Weights of a small CTC image transcriber: activation gelu.
Rows from block 2 of a small CTC image transcriber, named by matrix and row number. Rows with one number belong to one neuron. Each number is 128 + 24 x the weight over its row's rms, rounded and kept within 0 to 255. All counts start at 0. Numbers have three digits each.
After each neuron's rows are labels from the 100 images, of 14848, where the neuron reaches its highest value: "responds to" is what is common among them. Only what is clearly more common there than usual is listed. The data: numbers of one to four digits printed on busy colour backdrops. In brackets: how many of the 100.
# fc1: MLP up (model.blocks.2.mlp.fc1.weight, 768x192), inputs 0-191
# fc2: MLP down (model.blocks.2.mlp.fc2.weight, 192x768, transposed), outputs 0-191

fc1.473:129110147134136147084161157134119154089144140144130142132090133103154175092101124099080144135159128101127156158134145112174119143183161102094166098152122115104112156109133140134168094124143153165130125168171158112110140089142164111116105118110093127141122128150115161140111137101121097119094116126129161141128127136138124098140130125118143150113081095131109098112133171115136112081112122111129127174118127112118175145169144131108075103145158156144139142149107101073135131120107084139167110105162125130107195138117142116108127084131111108115178144108147120104154139092138146129
fc2.473:129143103087129122138160113142127147113128117109124110086102141117155128115128143130119113124122099103139114090092159138117119101063128167108137136134202150130174122194127125123123151176100129071128137098127084147118164159126136137105123124130176151104100109146145129113149142141117158082139155112117120101111118161061098122165145125172101121115115152133082147115151119166128158196117159155109123122119137140122080136131111130141141133134107127142165122104128093136143110150113132117126118145112129150138161113114107118116128142104193127159128154162101096115139098138100098091
responds to: blue ink (26)

fc1.466:133121122160112138129140156120120116139102114138140076140096137122167092129157143093134132149154124123147115169110161149127080126121131103122118124136179144095109152134117117112089087124143117143111134146103107129142089089159103130182149125117173100146128132110152136154147144107123144132164121081115134157108129153131156113117130183116116091125099118186102116160148151179090124162142103143135131143125123085110151107106178147104110152163101148147130123150096101067104088123126132118124122130075155122138119158135130159126157153087141124124139125114100134147086070101113172158
fc2.466:182112133110119145119115121162108151140175157116133142091154113115115157175117147119126121135132095133085142110146099095161196154123136099167110152136110097140088117111115131110091083151103117114101131120153143120099168171114147169098136099131092094122154105134145109119089084162088140111168117159160130110096142082142158125164146111136129150119126111140097142120084106137177121111065086118089164111100136117122105115125114143094126135122179145143123115102172115162113137149109086105119144127143140160103136120104130116103118119098132117117130111152119139139119140099133145108
responds to: bold (75)

fc1.345:146111096099130102138109104134108098139133109144114077133140119116150129163138094119118163093133129152067132137166142170113131142143124126150103119111108099123170127127130112097125141151123113142097084136129141160133100150127135128084120145128127137117126100170132151129135116119111168097124186141115153110153065157127117120107153164134157123132134117105107113104124128089158172144133155096135183110174118130166111159087141115132110138172136108091099141117125152098118126135158051103133138132134151130108072110103133146091112189160118133158119083143142113131143157158149157112
fc2.345:114165126187109134162127152103139123141155105150157178175114105125143118086087135154166133116134116124180132127098071094129088145121172125148167121148161183098127102122108126144129163113123131115152127176129094115117079121148173108161123085086149148115174118131109132112110144101147119133151128104139122171091161104115133132124081110111127152105092129121159156140087145140110101120117117143157117158108109142111120107157163121115130104083133144148134096145119114165148156117117157124177107131097144134138127157130097110123170075129145128105117123119121154147137142133112110140
responds to: blue ink (33); black ink (27)

fc1.283:153149146161138112144143098135113115155099088122097102118143124122156128120101162147152154138138172117158147127117146098127158094128126141089156137129140121135135125139144137140186143081118132163139140124152132173139124123113122126085090153150112117104155149124096106132125096141108129125115127152123192184160149177129108107155106138125115149178124126131149118131145156127130140088169110106132193179154122117106153157156119151137108153106100100130143116108110117132114156146155125092135158179106132106112108119179191156103154087175139149088130160152127094115152142132150120137
fc2.283:097097130131110151146140183117076105103121157149163130133145073118104117139145157148131115146102093144141082108120119158153139103149127112158083158085135117113088117147067134109110118123151094120117135160104136128155107120108125129110117136159120131207133082128117146103095143137147113179166131132139129124106103085121154130086124143127139121082118097104125152113134111112131123137123173125128092089124142142154126162110098122125130125107149158118093147109147124164118170146079116118123128078148070162081106129091129109133115129114108114150097114100110166144144137154113125118
responds to: length: two (54)

fc1.24:089102124138134174115155150174139152131144151098109129136167131187141103121133115202111138149101139103129150114119083143123161164129145114087094133139140125135098070149127096157127137108112173136120180105137138136142139174137144106149123120134135147148173130129155127125138097107175141067129171152136124160136142169120119144138121139112146112116126094136144103125128158103127107113123137149097133095166180150139144095163139136154131096115111114110163150133122139134080119180153111134087140144145133183114169101104138120150146132126148151146133163133097146137159101139119158114
fc2.24:157145138130114059141107105108074113117109096122143139154102165126149145101114107081153128117126125139150117132120110163123103090117133158143151129155133147158164148174088111093118178146105095128104104143127154135079108120138119137088147160164158135111092144140095109182115125132124137148183116146071143116118128107132142124130157131110112151146169183125075120118135090135148118107097119107106093139100083125143150097097144106106153121126147118147106147113110152145132151118119136093163148125138096111144130168107144087099146149131112126092129149162157144156120148153121102161
responds to: orange ink (25)

fc1.167:107115083114145139120125107132106133083127151120122126157130148095150162123169090162167100113109122151131100168144129140144132129144179151158112122139108134150073099100110142134138184099070130116127127078122102108178115098112145119128136131112113124116131106139119140140094158113116130141142094120144123165141129123166201144096105120158101157169123123116126125104102145097120092147157170138107125124129105132179111121160132135161093099164129085130154159114118078118162115163109128116129137123073123184130169119110141113148119140142125135153096147147164104109149119143122123092
fc2.167:136150148120160118146131123118147101144124164090133130082099120114148137182089181087078172153157123121095142082129169108130130137171122134081143135120090118115141136102130099135155109164160157132150098116127113148123129122143101106166131153097145118160118112139122112118128098105146077102112134101158140116125120133111120080152124136129114118094091113104126153156152127172148167169095108077161128141117137116132136120138114158117138133135138137114111131110115178146150114147154115082128144093138142130097109106117083166119146142073115093099150115139075135106130121144153127184
responds to: white ink (34)

fc1.570:111166106117136126159124143114125095115127143101142111184156110097165121131103142156117116144088145134109127126156136150131135165131099140144109126105097106113131138152107099124175104159135120142163184167160120100165171118157082138137126111069127175101121106140106171090097139123145130131135103130173072137106122124112132121174133080144153107134095089137128188120150145145137125161143122114168116130145138140153059130158144139171139192144118119129102145105112149136100147107122140115119105128156101104119120144152133159121184170113120152101128151132116146127135129137119120129
fc2.570:117137161112095144134096142151123178121094101147137141123130161134122136122209108140141149122130091078118084156147134133154139118114085129142119125093120145166134115066172141119101128087130120148148107128103127157068108095121170102140114138146160083167114100123144105142146118141136116151141102147111176116107142131087154148094152141125116127131125133155060108088156120126140124123136095145092130134086115111104175124142080127145088108138097126153094090125105117133140099114111148127122157080115134128124130121146141122127166105128148149119153113096136115142135144097176105129
responds to: length: four (64)

fc1.462:122133133142085102103118101147115137119104146132099113166087137131174123092193185172136140133105113104136143149098123164165145111104140120099146082117135151107117119116117085154122130128194111166133152091153137152131127130107105104108173118095157164133117144094115170108137125106109152130135165167155127136127092126109121106147151111140132169136127138084106134124091145082114138137130131150161115126114133159137143135163130119146169139116133107127117156104100110142146157093143131159150117103159081148104160102136171123131169081161134123157132158088099126127142133118142078123
fc2.462:145129137125143125120158161121121111118128114115127143143151089089082123146103127112137135137138132167180134117159074112092108170113139121155089149131125130155162152156156159130144147153104148107138092142141135155113127119154144134143068145147146076125140158135094105132109126128146101150133101108141148149126158105145156143117112148136117156131118122092141096194144101118186096119102130108132124107193147111154125127106121086090109108109113126101169108148185134161135163126088098126127101159118144118105102101135143157127145182115145137091095103176122132113156157118126162117
responds to: orange ink (25)

fc1.433:121135105083154134149140116143160169111182141136114133128128127132132166136165107090112125094155098098164142118136133142096120092165111106072121130111148109152131126127131157088116116121082137151110128190110099168138131156120103135161146111140152098159120120154087132119135142130123108125123085097119166118154154159144148114136146138114081153124144171166105142192118087152121133131112127137123117133079080103134122132122147152135136100064119093126127163186124104163099103112093174130166121124121153131118137120163169116161119121109143149118096135134141102117124094138128116134
fc2.433:122112137118126114123086158106104166108154103131078116100110114151159110101100145132160135096095178144112106154109112081162112139127141163191106152119105174124126137161113128155149097116131127107111102119128126100081100127122129149092096156128090167091130131129112117169070135095127121121130094132136121122130077098118170144131096133120164085128125116110174155116108136111096104139143125158092144155139144136106091128115117137116144089122170144142133105131145096132139175129152119113116098154125103155159151138127133114071154097149139128078142163110120085155137153140131140115
responds to: white ink (43)

fc1.277:143136111126110121086125124137136092127119110108130167124149170157148131113120140150136138101121132132097147126147123151110175107120136137114134143174103125128104129152099177145122135152138105125133150045184134151103131090155120148167139158095098125137147128147127158131098122116134121061128087126096140126134144146140133161130140152111105128145140177161150101130085099099116166137120154143117151141116125139164107093103141118135115164117130137123090111155128114073182140094140146147119107088115111136139173071114178161135164151169149094132113129116176140147149102158113105131
fc2.277:117133134143128146183147115097197140146137145109135134104131135147094109116119113095133128137138128128120139143162126150101135133142115119127099125085136122133140086101104147075118112095107114140112159150075149164118152130128089100144089131109108128118096105132062127144110144180131150119092136152115116133101114105142141091143150163111151130104080132110116144087143102166146064120128096116126143114162104158129146159121161108130114102141093067127144128132106121124113128117128113149130176191149155090129141115177151112083124146071134156146106100117167123117135134138154127122
responds to: bold (73); length: four (67); the digit 0 (47)

fc1.757:145127133146103148167136104150109126144164147071101113115120166111155124116143106156101165116096133120128100150107119126147119144169133101124113142122111125153144148117140130110098164121151099140143093153150115080128147194142120136169125076115119127104115166150161114130136112166093127118137163105138131100112137092115121154124176123163146115067106166149123098121164165142112088134102119141126114154151110094110149148135133154158116106136154111112113147134152147127130091130128169099143106119162094200088152128158091175118119136167137138128145139143145132096120095074127152147
fc2.757:115140117096189107155137195180130133099109102143183129145127110124130151183126111116136123117110133142111131113135141123092132128073130086128132109103118119143129146122112155114162156124157171128129171111105098147155120077113102110151094179144118155106117138085117148145141144112132124125094121099136102154145120140127125151110099170090133150123153078085101129109137089118132119143156122102113109129120148172118133135095118107090135113144121157106108115143108127160125157093140138125121134189092100084127080153144150142140161139134115175155117104108089112135148136118115082147
responds to: white ink (27)

fc1.641:124157096114124151100165093141143096082132153114119115095178113131089138121113145114133118105140151106154156164106162161063126092171123138143093132124110071152153136132140114116176116126130124114130160149144140138133097139140143148135109113106140144151089120132155095137104111159100099162127126126141131131134120144142110134121062118121087083157129133159116163129113092124115148049151146090151132135123151161091155128163094137133085177141151154154108113146128128081125152152111087151111145117140095117118171124149120153149151140137114107127109161128088101142110129121102125150
fc2.641:133123133109133108143125123122097102125140124159137157199137085099161125139109129163106176112133097139113108152122075112132131152076169145113174165182136142116155108160129165142130145147128143083104111120129111093122145100167115144094139137136133112115179125120092118124085126167146149112113144121137158156128130113131150117129131144088152151126094113126150125089153124126124101152121120143109118154078111099162116143115158104143164112104124101093152142110112139124099128104138159117176131187095126138170097133109090122139117117127129131142109135107200109115107152157171091118
responds to: length: two (84)

fc1.642:110147159163116105072121137100119098118129107163088088100130126135140143116134130134114131119168147146088087123160084148117127138154097160113094109101139120117099161141116097141152132099107119141113083123145103137142097122132095137144104106166110137122164121079109130127115123153159140121107149132134161122131095133122154103135123102120108112142162087136193183147166157136140162130148090149109107141131089141101085171094151148113129146131154093155099128133127162115130104142126177132130147179114133122099152150160139164158096103159150117166143150139169160092153125110144100130
fc2.642:104152109079139162158109123134096100137164145134141152159112145103115104103147145144129110148117106134149112167125132117125140143088141116119184132136159134139152139108127137111088127122150100116134145152122182117135172120141158099088118112116143094133101125183097083105120140104117134123150139111118144119122160095160131128127130093142185121127098132097070064098104093109094150132088149130114145140128160130126137054120131094152114101115149134116139133141121168136125125151161084148105139135074119120129133112097146075134147138106101115085114087104097100139124160155150154131
responds to: length: one (60)

fc1.266:128131108130106129086154136110141104131095118126143131140115169098133123112129149154152147120114121097117103128116150114114134103116143135132095129114100103100138122157147154116187142124143108153132120086133158139165080117157161137132098150144131116115162094092138172149128138078146114165130161169133131160089091125117135124146105142085133117107126142089132142115148189133158090134137078097145144127144164120141138147139168133136110130180177130103102133072108150081146154111180094117135135161143123104138117143126120174136156124124121158177167110142132112072154147120094153152
fc2.266:097134133145088139137099180130102131117190113157094133128137135153137120127087150099162139131125105165153136147097106122136113121107128141132139144110097219111085112104077097161144129118117143139137127131100098100095118112106103139127125135095113163102120124129148122158123110143119143139127103119143148129191100144124150125122118108118121103126134125192115127186118096130110115129108174162111137136102097102109125100099100127137145106130133147157177165134148090136108141127127154129135076146122122173106136116120153083123141107183128114078103155132159096153153134143123118091
responds to: blue ink (40); black ink (25)

fc1.185:134111098139083120142171115125137102112127105108115112128102113127158117170111146116139157095142116119118114096104124074084151099103126115139152136106131119149109148147135137140172175127113108134160141170116110105124133120116122132134166123113140172165102159148109096169124128172105128129133100092114161149157143114140153154087095139130136137151155143091153143139144129143126117082178113091136146157134097172058154123157095131101111115090201114103095104097120119093171145126132128113111157157127136121100153146136142188149125105157114153129112106100127106152110151121110106133
fc2.185:142141122105147111140148140137113134153156150158149170142153088119118155159098135175129133108092154125132125151119145177106144130093151113122112112169113163159126095117101141134116158128104133162151103105114132180133142114140081116079082150104116063114146108083109103105098128140088076147115172138150182116156131099126159184164142142122129133136137116136083163121154125110149111123035137105126089127127144111156119154133128113109150133129113106113126142109102148094128100103111122168144120131097103110154155116150141109115099118145116094112126124134140120119110125136107093134
responds to: length: two (98)

fc1.213:095096097110134104171125144138133109098151140094094089156092142140150101105155131146111072107137159128114107131079108101141119128172161139121138158112120098168114113114138157123120169101110123140143150131146137110109163095100094145091120140142145148132110143157124109098094130151174099121112188151141143136159132175141096135099163118156128144159150084126143118092134148138097149123142119133136161110129162154099104174113099111119139118119183118110103103108131135135149114148136129115131113137107098164105152119149171132141174141150143098125137131081149119065109155085114133097
fc2.213:139138128140130144079168087146088155145137181141130113142168109108080148165113075130141137163088137129171112133154114128145154110075120109126118134152117123107121113133115105130152100142112120096079151090080132159125118127146142106124132134097105069152158096085148167132135116091109112122175120116109065139124085129134159118144097124090132122140121145118125151124117106091133091126142118121168120120115104107143119150128141136096120135103106127137142114130103098104084160123116128104145150068141116126132146109119165132120096097116154151125138141143131157134189116173135148172
responds to: length: two (71)

fc1.612:131080176093080114110129160144138126114118121145113144113141109125113141170138107075096180160131121151161136123141104112084115150148139131103144108128119095138161180133143118105143143106133123120147122114137083133134179112108130132134132162125149137178126159153116138103144110130143107071119086150137128142151150116153128150122103100120080114152166127168131121135107092125135150137142152148106136099101125149141171111151098125108156191141174113119129133135140100120175115120113153137163139138136088111105197126119128095136112130127123143118112117173131081160124157116138055135
fc2.612:119174135093154119137146145135093098154149119132140094137094104121106153111114131158184117092086170112135175133116103151125166111108145134141108147095141179099110102135112148185132136149104098156156110114108126110117095129106115115071091109117157134097173092138144135147124130156125116153115152119153138129124126158097133153120127156155172127083158136119095143150124156108103112165120123118149137134129139103155087089104151116157118082117107166177160139152094162139093153136129150136115115145130115093130131109114100152124111139159126167128075132120194138124133135115104148121
responds to: bold (78); red ink (29)

fc1.178:166171115104111118141146156133116102097156127118147127137130131165149136138094166161081125125162117143164131145112128192120136122126164163144161150147122152111146094139124102102110121128097122138113141119126109127160144095136121118104149092115114084125092141144126138108090115130154124174137113150125142122157140107115119137125127166139126154131117126143120098149191136172092175143110127095137201118157104174124124120135137183126167129129134119120151123161073132166091126095103154157078136121108127116094145101132136177133114138084156167129118125158113173131120110132179120140
fc2.178:147078090156135128149134126138104138120088125166098139137116126051117125127126119137146135137108128187152134112125121136121127130129102137131153087139121115149099179114151142147152111137077078130137149121148106131148087152132146114120113125139163153149118101168123134147128093137130124113133140146091148081138141152180127159158157103131137096075145085115113173153117085111141114127158107177138142137128173089110138118116135074118126107095151119127130111107144103115146136140101126154163076160080182103145115139133155136126136087153131098093116143113136120153110164121091117121
responds to: white ink (35); yellow ink (27)

fc1.671:093123079126115128130130113133134160085135134104106123116096121151152150083145163160106126137112109084114121157151155091145097133159145134137107095099128127143123097138125129153097142110125155134115133083145140143133117097166182140118153134113121149138123152125148153145101105096127152158121138104165121122092094149094149109147132157147108141107088102109145094119157135130172107116150127136107118148126109120170137151174161120147126105103120150117100120120130108148086167139144114142078127100173110149150176150171150138153131085149164140094129127079101079084082178123129107103
fc2.671:179142133158158117124155151070122102156162125128139137152132114110178076150125105128116141114172159094156156088160150135094149132091089122137133141148108126095137133163148131099170145109118105128122115159164125131107153138156114138150143117128118103128109148133112102129135121117113145111126174122123146143112142096147109155142143149117138158157119119131117123147091135151118072142130114114103146106130138115072119100076111111142101113145124145143174170134110130140130132099124135116105131131095116147059114092131152149122159156075121113156097105156160189174170125135088143163
responds to: yellow ink (25)

fc1.198:139087136139115163113122125130131110107133122147156099171167129077153133123086110107091163095115156154107098107092130162149133104123098075095097121106142137108139149117132139123160126103180118171127092154157082120149152145089149104074166149110109116149161146103127131135122144134145107135130157134074130101141147126110154156103161092134174118120105160132085103134161126094169145159133133122119149140154130110114126122140134114109178128125133087111108071100168108110151142127112108133157161114145119114118110140101121119158085133092121129164157102096157115132144130133133119090
fc2.198:143133117139136150095170110121209184105180132079146120095131146153143131119113126125150113073173147058105125174137107122115103132136135157150103106115141167129153111142122111158148116112128142099117159139119145143103122154149132131139117144138151142134102089179135146099138143126120143077112151123151133143122093134128082128116116119121127157084115111158109147134078103162122166114145136112141140124102182158111136126093110129151132160127165147108130135157094098131138075129133163104167105110158122163117124132124110130136155118147140117106134090170100108150112140094088141143
responds to: last digit: 2 (29); purple ink (27)

fc1.19:121128156152112154116141140147111145095128144145144139151128133122158173129182073120107117102132120143165129128105118176105115143129101143135098156121137083137150062116126127128173087122106110096087153117162070094167157124096159105125145138151142082134118115130137109145132162139153095108116102182120123125131129121097139161155147124119130146139147128139145184166114159119108138133137154171122113117166122112145132119120099152114151082121108102148148171148135087154144118134153155185121128128123111099129177153112167144154149116101111131124121142166112119149122078175141109119
fc2.19:121153124086131132144135121105113127117066161112127157109150154140070136104095140132104138145154170128148149141143161107146133090116140128141132139106130148057052136143123126171118139118096122159164086093088171145090112143160123150153148143082161151113120083101138119181144072161101141131161135082121148143148138087145138116134125134128133112092089129104142123131140110137127090133130128085108168130120110165147143133118137112122131099179110121158131119112103169100112147124093156091132106136135122154120111128130157124126117108143114114161122145156144126114120098112131123080
responds to: yellow ink (39); white ink (33)

fc1.358:117134117137175123138137150144143163101123172102144132130095128129082140099117139139132102068134062119133107139118126100120102119091136102129123133122124084131153136136099157148143156096104128097096096140085117146122097092145170151122087132139095128137112174127148109138122106138139145090146129144182158110130130124133105136140151112126126104107110096125185130176132127134108162084072158119112114155104159114145113147164097134100177095152106110127114140097157103110104166157150105130138105129117111137099106162133130151102071136103175170128149125103142132137157106145149161131
fc2.358:120132148131112127091148159083102111126108073161109113125112096121091110134127134108093150169154174110134178131141127138110135121148159138137078133095118125109117150153141117123094102141153101137147162150126144166137163180124108109103170091115167128142125113082132145178138123141103129128097132125061118130132119146142126130101092141094099121120091147150114143077147113146171104157146120143144145097092117129106169133090151109137095130108115105094129143113115104154155116097081163125084138158128133136161151132113126099149158098120074106102115138146108142095135143151128096145
responds to: length: two (66)

fc1.348:095082098149124119113120132101106132145146146117114137148147126103119138143120131143130138130123176111121157131115153170151149085120082071132126136114130117130124149101105125146136074153176139092150129112131155141118097137134073144138106133110099124116141169065129128122138168080125111092115118121136156114153148160150122135136128129126137151115164094140106175152121135133130103113095148100153156149102148168080144124116134108134129182168099141121126087160133117122133152185135122152173059119113140165111099139127071135119096170166106165096119152116132131145135110136138122152
fc2.348:127115137094101161158106095159162147151093139152133113114169168145134125129148088132122076099152139127099122144164154126096121156115155116083117109169142145100123080114162108139136147112137102145107145156103137101106104120132166126127126099136145152150121049138150102131127129189122125122118170133097118142138122105103130126101107129080133105134122149170161099124185167122179165116145089144095090084152149145155141109133142163136142094114136090117111170146135128131109091113119143148088135112147108119140133146099123101136137115101132103160127135143149140111090094100132117109
responds to: blue ink (26)

fc1.656:159153125149160156056130157143119139126094099119141128124125154115139104112121098137067153164107148125140164180139089144118096119132137140155080128150146124135135127129162117123126141113177144153167095143162164128116167140148109144123150108111129140103113084146098164121114121118180164122130111122160093123108110103152179110102126158084159137147150138117123130130074111163126087107149120141131119146158098135159139176122139124143127104102123095128103082126101139157095112167144100105151108127117114107085123081135188124140132095116154154119097124143153150126130113119134131108
fc2.656:078128102138112104177116106121099132132152142139118118091109143133149147155128124116171152115137125180123132093133169085155137140145108102088150140103128155091129148122117128175143115163075157083105088123105108121139135130137147136141111149119153121153114136116141129128148113143105112150083141103134173105134120115128090145130115107136086151125113092087153134105143123074105154114110143120108111100112144131127147113125114080114143164141084176109144146128130112104178125098094130111135134111102130126133155188107073142099174147134115115114178125080092106082113141106111129156
responds to: length: one (96)

fc1.56:118152115141150115133136165129101124107126110110163133133103121110100116128147128189148139122092105116147084171166118098105132148139150113164138137137094097082120161158170171134136150116053143109106166115147135136137106141166174146150131124141137142129137127156109146157145115128136134153155091168152104122088118148124160123153112138148115147106146130114135106136109133158120126149115117093097126133111124062158110119151140131129100115124108142092125102134124100105167102089115149067102145120130136130126158135142151093135079110106125129171163148126098117143166201121103085102
fc2.56:148142092144127160108149109106159108185123118150139113110188140133132081107151109124124082126162089134114149155118129125130108081110166082064121122188105126147153106107131130122150133135192112113118147113121140157143088099162151104142074087127113138160131096126140116113120128166118137116121145122127118129162126104156085141077124126112148134160097112143149140128147149126159116095127127154138082123131135143117142124143148110119151083115146108099140148133150149090084119141116123114108126131148111115101129106092154130089175131096155128097146138137187143093103102145145113161
responds to: bold (78); length: one (77)

fc1.384:150125083109128121148101097143167143124140118111137132147101093106093086136138127111144155134140112152094116153160126083086144140150158135131103113128119126121146118134141124134121112130129105121134119103183073148157144117165131127128163113173160138139126117103088123141149113094114099134138146188131123116127133133134137126111163109088124127151140141108108111169138076153098190083086103124145152122135116100170104138093149093097210144105118110130126129117151161148119130171152144152102111124149138151125156117112147144153166131117139150107138179149072120171147145123145085127
fc2.384:134113159135143114140122136066112099137127126104104178120199160144135169121110114179098086147140157123156122128136102123144130153085126101141133149115136121101157129152088137137121156161122155098158128130091148179107113115069150133099095115147149118139144152144128110111144141178115123083145105098130123100135128124111128131127144112128108136119123121138155148104144148092161090129170169111138109139147143140096131080169101178160077146138124152149113121143150123106125170093158131101131174129108139111119111133138122152121132152104181113127129089096132094101094144115095154112
responds to: blue ink (26)

fc1.365:105116129098103131153146136104145135163112131130110153126133120103117075091106114125146162116140118135130127153131125093095115186097122145136120161113139091114130138134096149152193099171119110149140165129128101109127174108187131148108161126163167153099146119114138167156097158117105136138144181147135122119158158127125103075191119081118166100088141144150101147127143105127128131138125097126142150106111171147192097135129147103123141148115155133127096149109135137113105137123134138148154143134163130143115153125125156130137156143167116154114146155133115114155103133140169079185
fc2.365:165127099132141096077134143121122119106185131127121114119160139095149142149148201158108121178150117109120099127153131140146089075168141099158137149109141159107121126157140130131092161114103149087164121117142145167132122118113153113127099130145062118169136130108132119161187095108146154104158110112173165134103141144111148155118132145107110107117128134134124118144131131151158132101133147095164152163127101111095161084118121166128127115113105134137125104098139121117143158107185112143119099126081133134122124118113120125138118135110158088098101103121159145102171096099116136089
responds to: blue ink (32); black ink (27)

fc1.762:169100146126113171123168108111127141119147132147075096126131115141134122131127142105158141104125096137162140133129101141139144140129114129118104136122114123133141119145136131148121132084166108119159167099139082132119129100100133128107093173067167109160102148127166151139121132086110118119160129140124136109123121138158161171145139115127116160111088121116124049116128125110158091166170115106179110112149176129123105092173145147130151135098118111115134154174114127101107110129141123077146136168135151151105135104099111096137126142076123108118114154084138107131067145079119134100
fc2.762:132097121170090125119135138110103122132168157115127133133112074115106101086124134120100133101124119134117167146130116152135106144167104080120122135165106129156119121140157098087104071158163114158115128131108118116100131118111128093156106135116147144117165143137135130144107127132088138085141125127175177169119148106105130142133080118122159074101104116136079090119078112121131083141111115163142151136086148162142122112135146114150139110166156086124115168161159102123105141171139084100123120144096128112139089095106124162141142114154139133159102135093096124126133157111156157100
responds to: bold (82); length: four (60)

fc1.471:079159147150116169149084130092147110105137110129101083106158134112117146100167159125100116120132128094149140178084157122138061168138134154093105127153112132118143162145109171118125134172121116138109095129120086157099142149132111136159115158127106109113130094117150089153102095096122132090105144151157109121112155122122114121139161098138137105151158111154104152126114151117136128137155139145138129142137171149124135112129164145074125140160142128124108112098130082129109094152132146120157105121117142147158109131108154204151150120180167098096118099130127155109143157105162124124
fc2.471:109191108109138127121147128138155132121134111104131106146088059115143148141124169137146137103143112142123107158125162149092129109134099138119087123130152147117119118141126112114123126132120107173109126133105137079164133156139113170174137190096135129154109125154129145150186130092084139139119154093178117107125119115106113088113130130119105111135086149146134123128148143115138146121180117139117108168173150137111173116118130096125130136160154143114125113159117121126134094104120193121127137120149127106117150153135159246105123118127134138098132133116154127120150095128115107148
responds to: bold (83); length: one (60); red ink (30)

fc1.11:103070116141117143087124141115105130136102155095146120152151072136097154157148144124151155111114120115153176115098150129128137139138156127103136073147119127120151120101160174175090083125175116147145180122136114136131139135140129134128094165140114118131139084157145070119076128129117145137144141097134122124119101154123126099176126119167120098137132163135110137137162142142148119108097152130121111083108131164146133105131198145138058145121123104131135131144171136147135130153127169145112114157143112103118144103129079144156133121157141167132127112192148134155124132123139145104
fc2.11:147172122144134113117173118093140149104132102128098129108154141113170078099132088098150149122101120133081130145136094145115132146109152118137149126155137121128090123110117132156144134104143110083114105106083137135173110105137138146170155115118137148111107189111155162112171152143116130120132101142086124159118115127125107163133104139114125176117151073128117114138120095103126139162150144131101171142153113104148121092126153133120173093131142120151125151128092117149177139128140084105109149120142100077116154161135122088113137160150172084162120138126111144083125133153177104162
responds to: length: four (51)

fc1.249:120101151143156138181138130166124105105153117151105106134127111148129116135146130175111127122173135149119111154137134154092145141158143135125132104082155092167152123126121147120149136121154138121085093163118081174103125140135145134099148134139137093120097167170115133131160108082111119107176164131132130138133177150114114125137124139112144159105161121137109091116091123136171135136103169108129171108146128135123147104107106113105139161099126124111140146126101096102133076156107069108122157146129106143138153135105130132168055117155115106199081101143115119116138141113141113092
fc2.249:129109126102090138079091121118126122146132138128210118131142129110140129099114127105145125151127127097109116146107128121174109104126122144139104122147095148091162107145116137136109111102131114131159153103122140113145113073104107137167101127136127126145189062083138117117134187133112132122086113148131146080132100120115130149111109101173106133117085156145099125168140149109123116161100125137138102183112135127122124084175152148083154099122146131154068124145134143122110168142153172147101155119168156131111113114100168121101129134110120117125138135128157146141091083102121119137
responds to: white ink (28); last digit: 7 (26)

fc1.618:109116105131139153131124099143137152099156090110104133120096105097135108121121108135099180119123127070142156129142119141113111137128129118116115135145140088103126118088142158116088149189137154154149077113150150114074102094137122085161163145098158137147141156118099101109136126099175183141131142094117129112120155110110152163076160098143140145134100145173091091131138174093155099168150147137147141091147112070128160112104146139128142138118137113115131088170126123136144129157114137109135148139149127132155146127157153089127111152128144172136140154130153114143112119112095141080
fc2.618:157150147132123146107147159084116136144095141085128116126143209117160142133135130143125121148128145175120137103132157096111105142122076136117111097112135147159134123140126107131166148114119133101140179138156113169148163205136126153119121073142084164146117104131152162163168121103084128108125099149129120153151116115136108109164103150101166098105120091099147151126092124157102145106135162136125117165182146109141115123150090130152128101115135165144088155086143120139134125146151116148120105126130133156089128138114095130142174102116143093157148127152123147137121102119164154130
responds to: length: two (75)

fc1.201:140123115082153120111097091147122131141097111121112162146143131124142125110168122157116101118176152139093132133103181118110125142124123069138163141109099083115144133095158133123146162123118118149132117122178111142116150079116111077137160132142128133162135137131139095127164167132085140133172139125138111124138117176172087141164113126132121148195095116124118148123135158096163113158154109140096136079151165140132101111148134120110096132135147128161169116149110097101172133135110132135148123119141117151134153147157156130094118108113153159081175087088155133088119116114113109128
fc2.201:119162118143138135096142138084142170085147132132168122132146124155096120105115110096137079151175118144153128117178139113117139073147139139100104107161091145108133107150164129130117112130128139101147124149119136106134137136141130154094104088126127139129127123131132167136122120143134106112139130129115149141141138136117106153132151130151137113103147158142160127133120105143068165133140113141170130145145085088128143162159128098138179098168150138133095134091140104167079125143176115140136102118113140176198105137135146116175121167115103093186095126158112076142177145155129124139
responds to: white ink (28)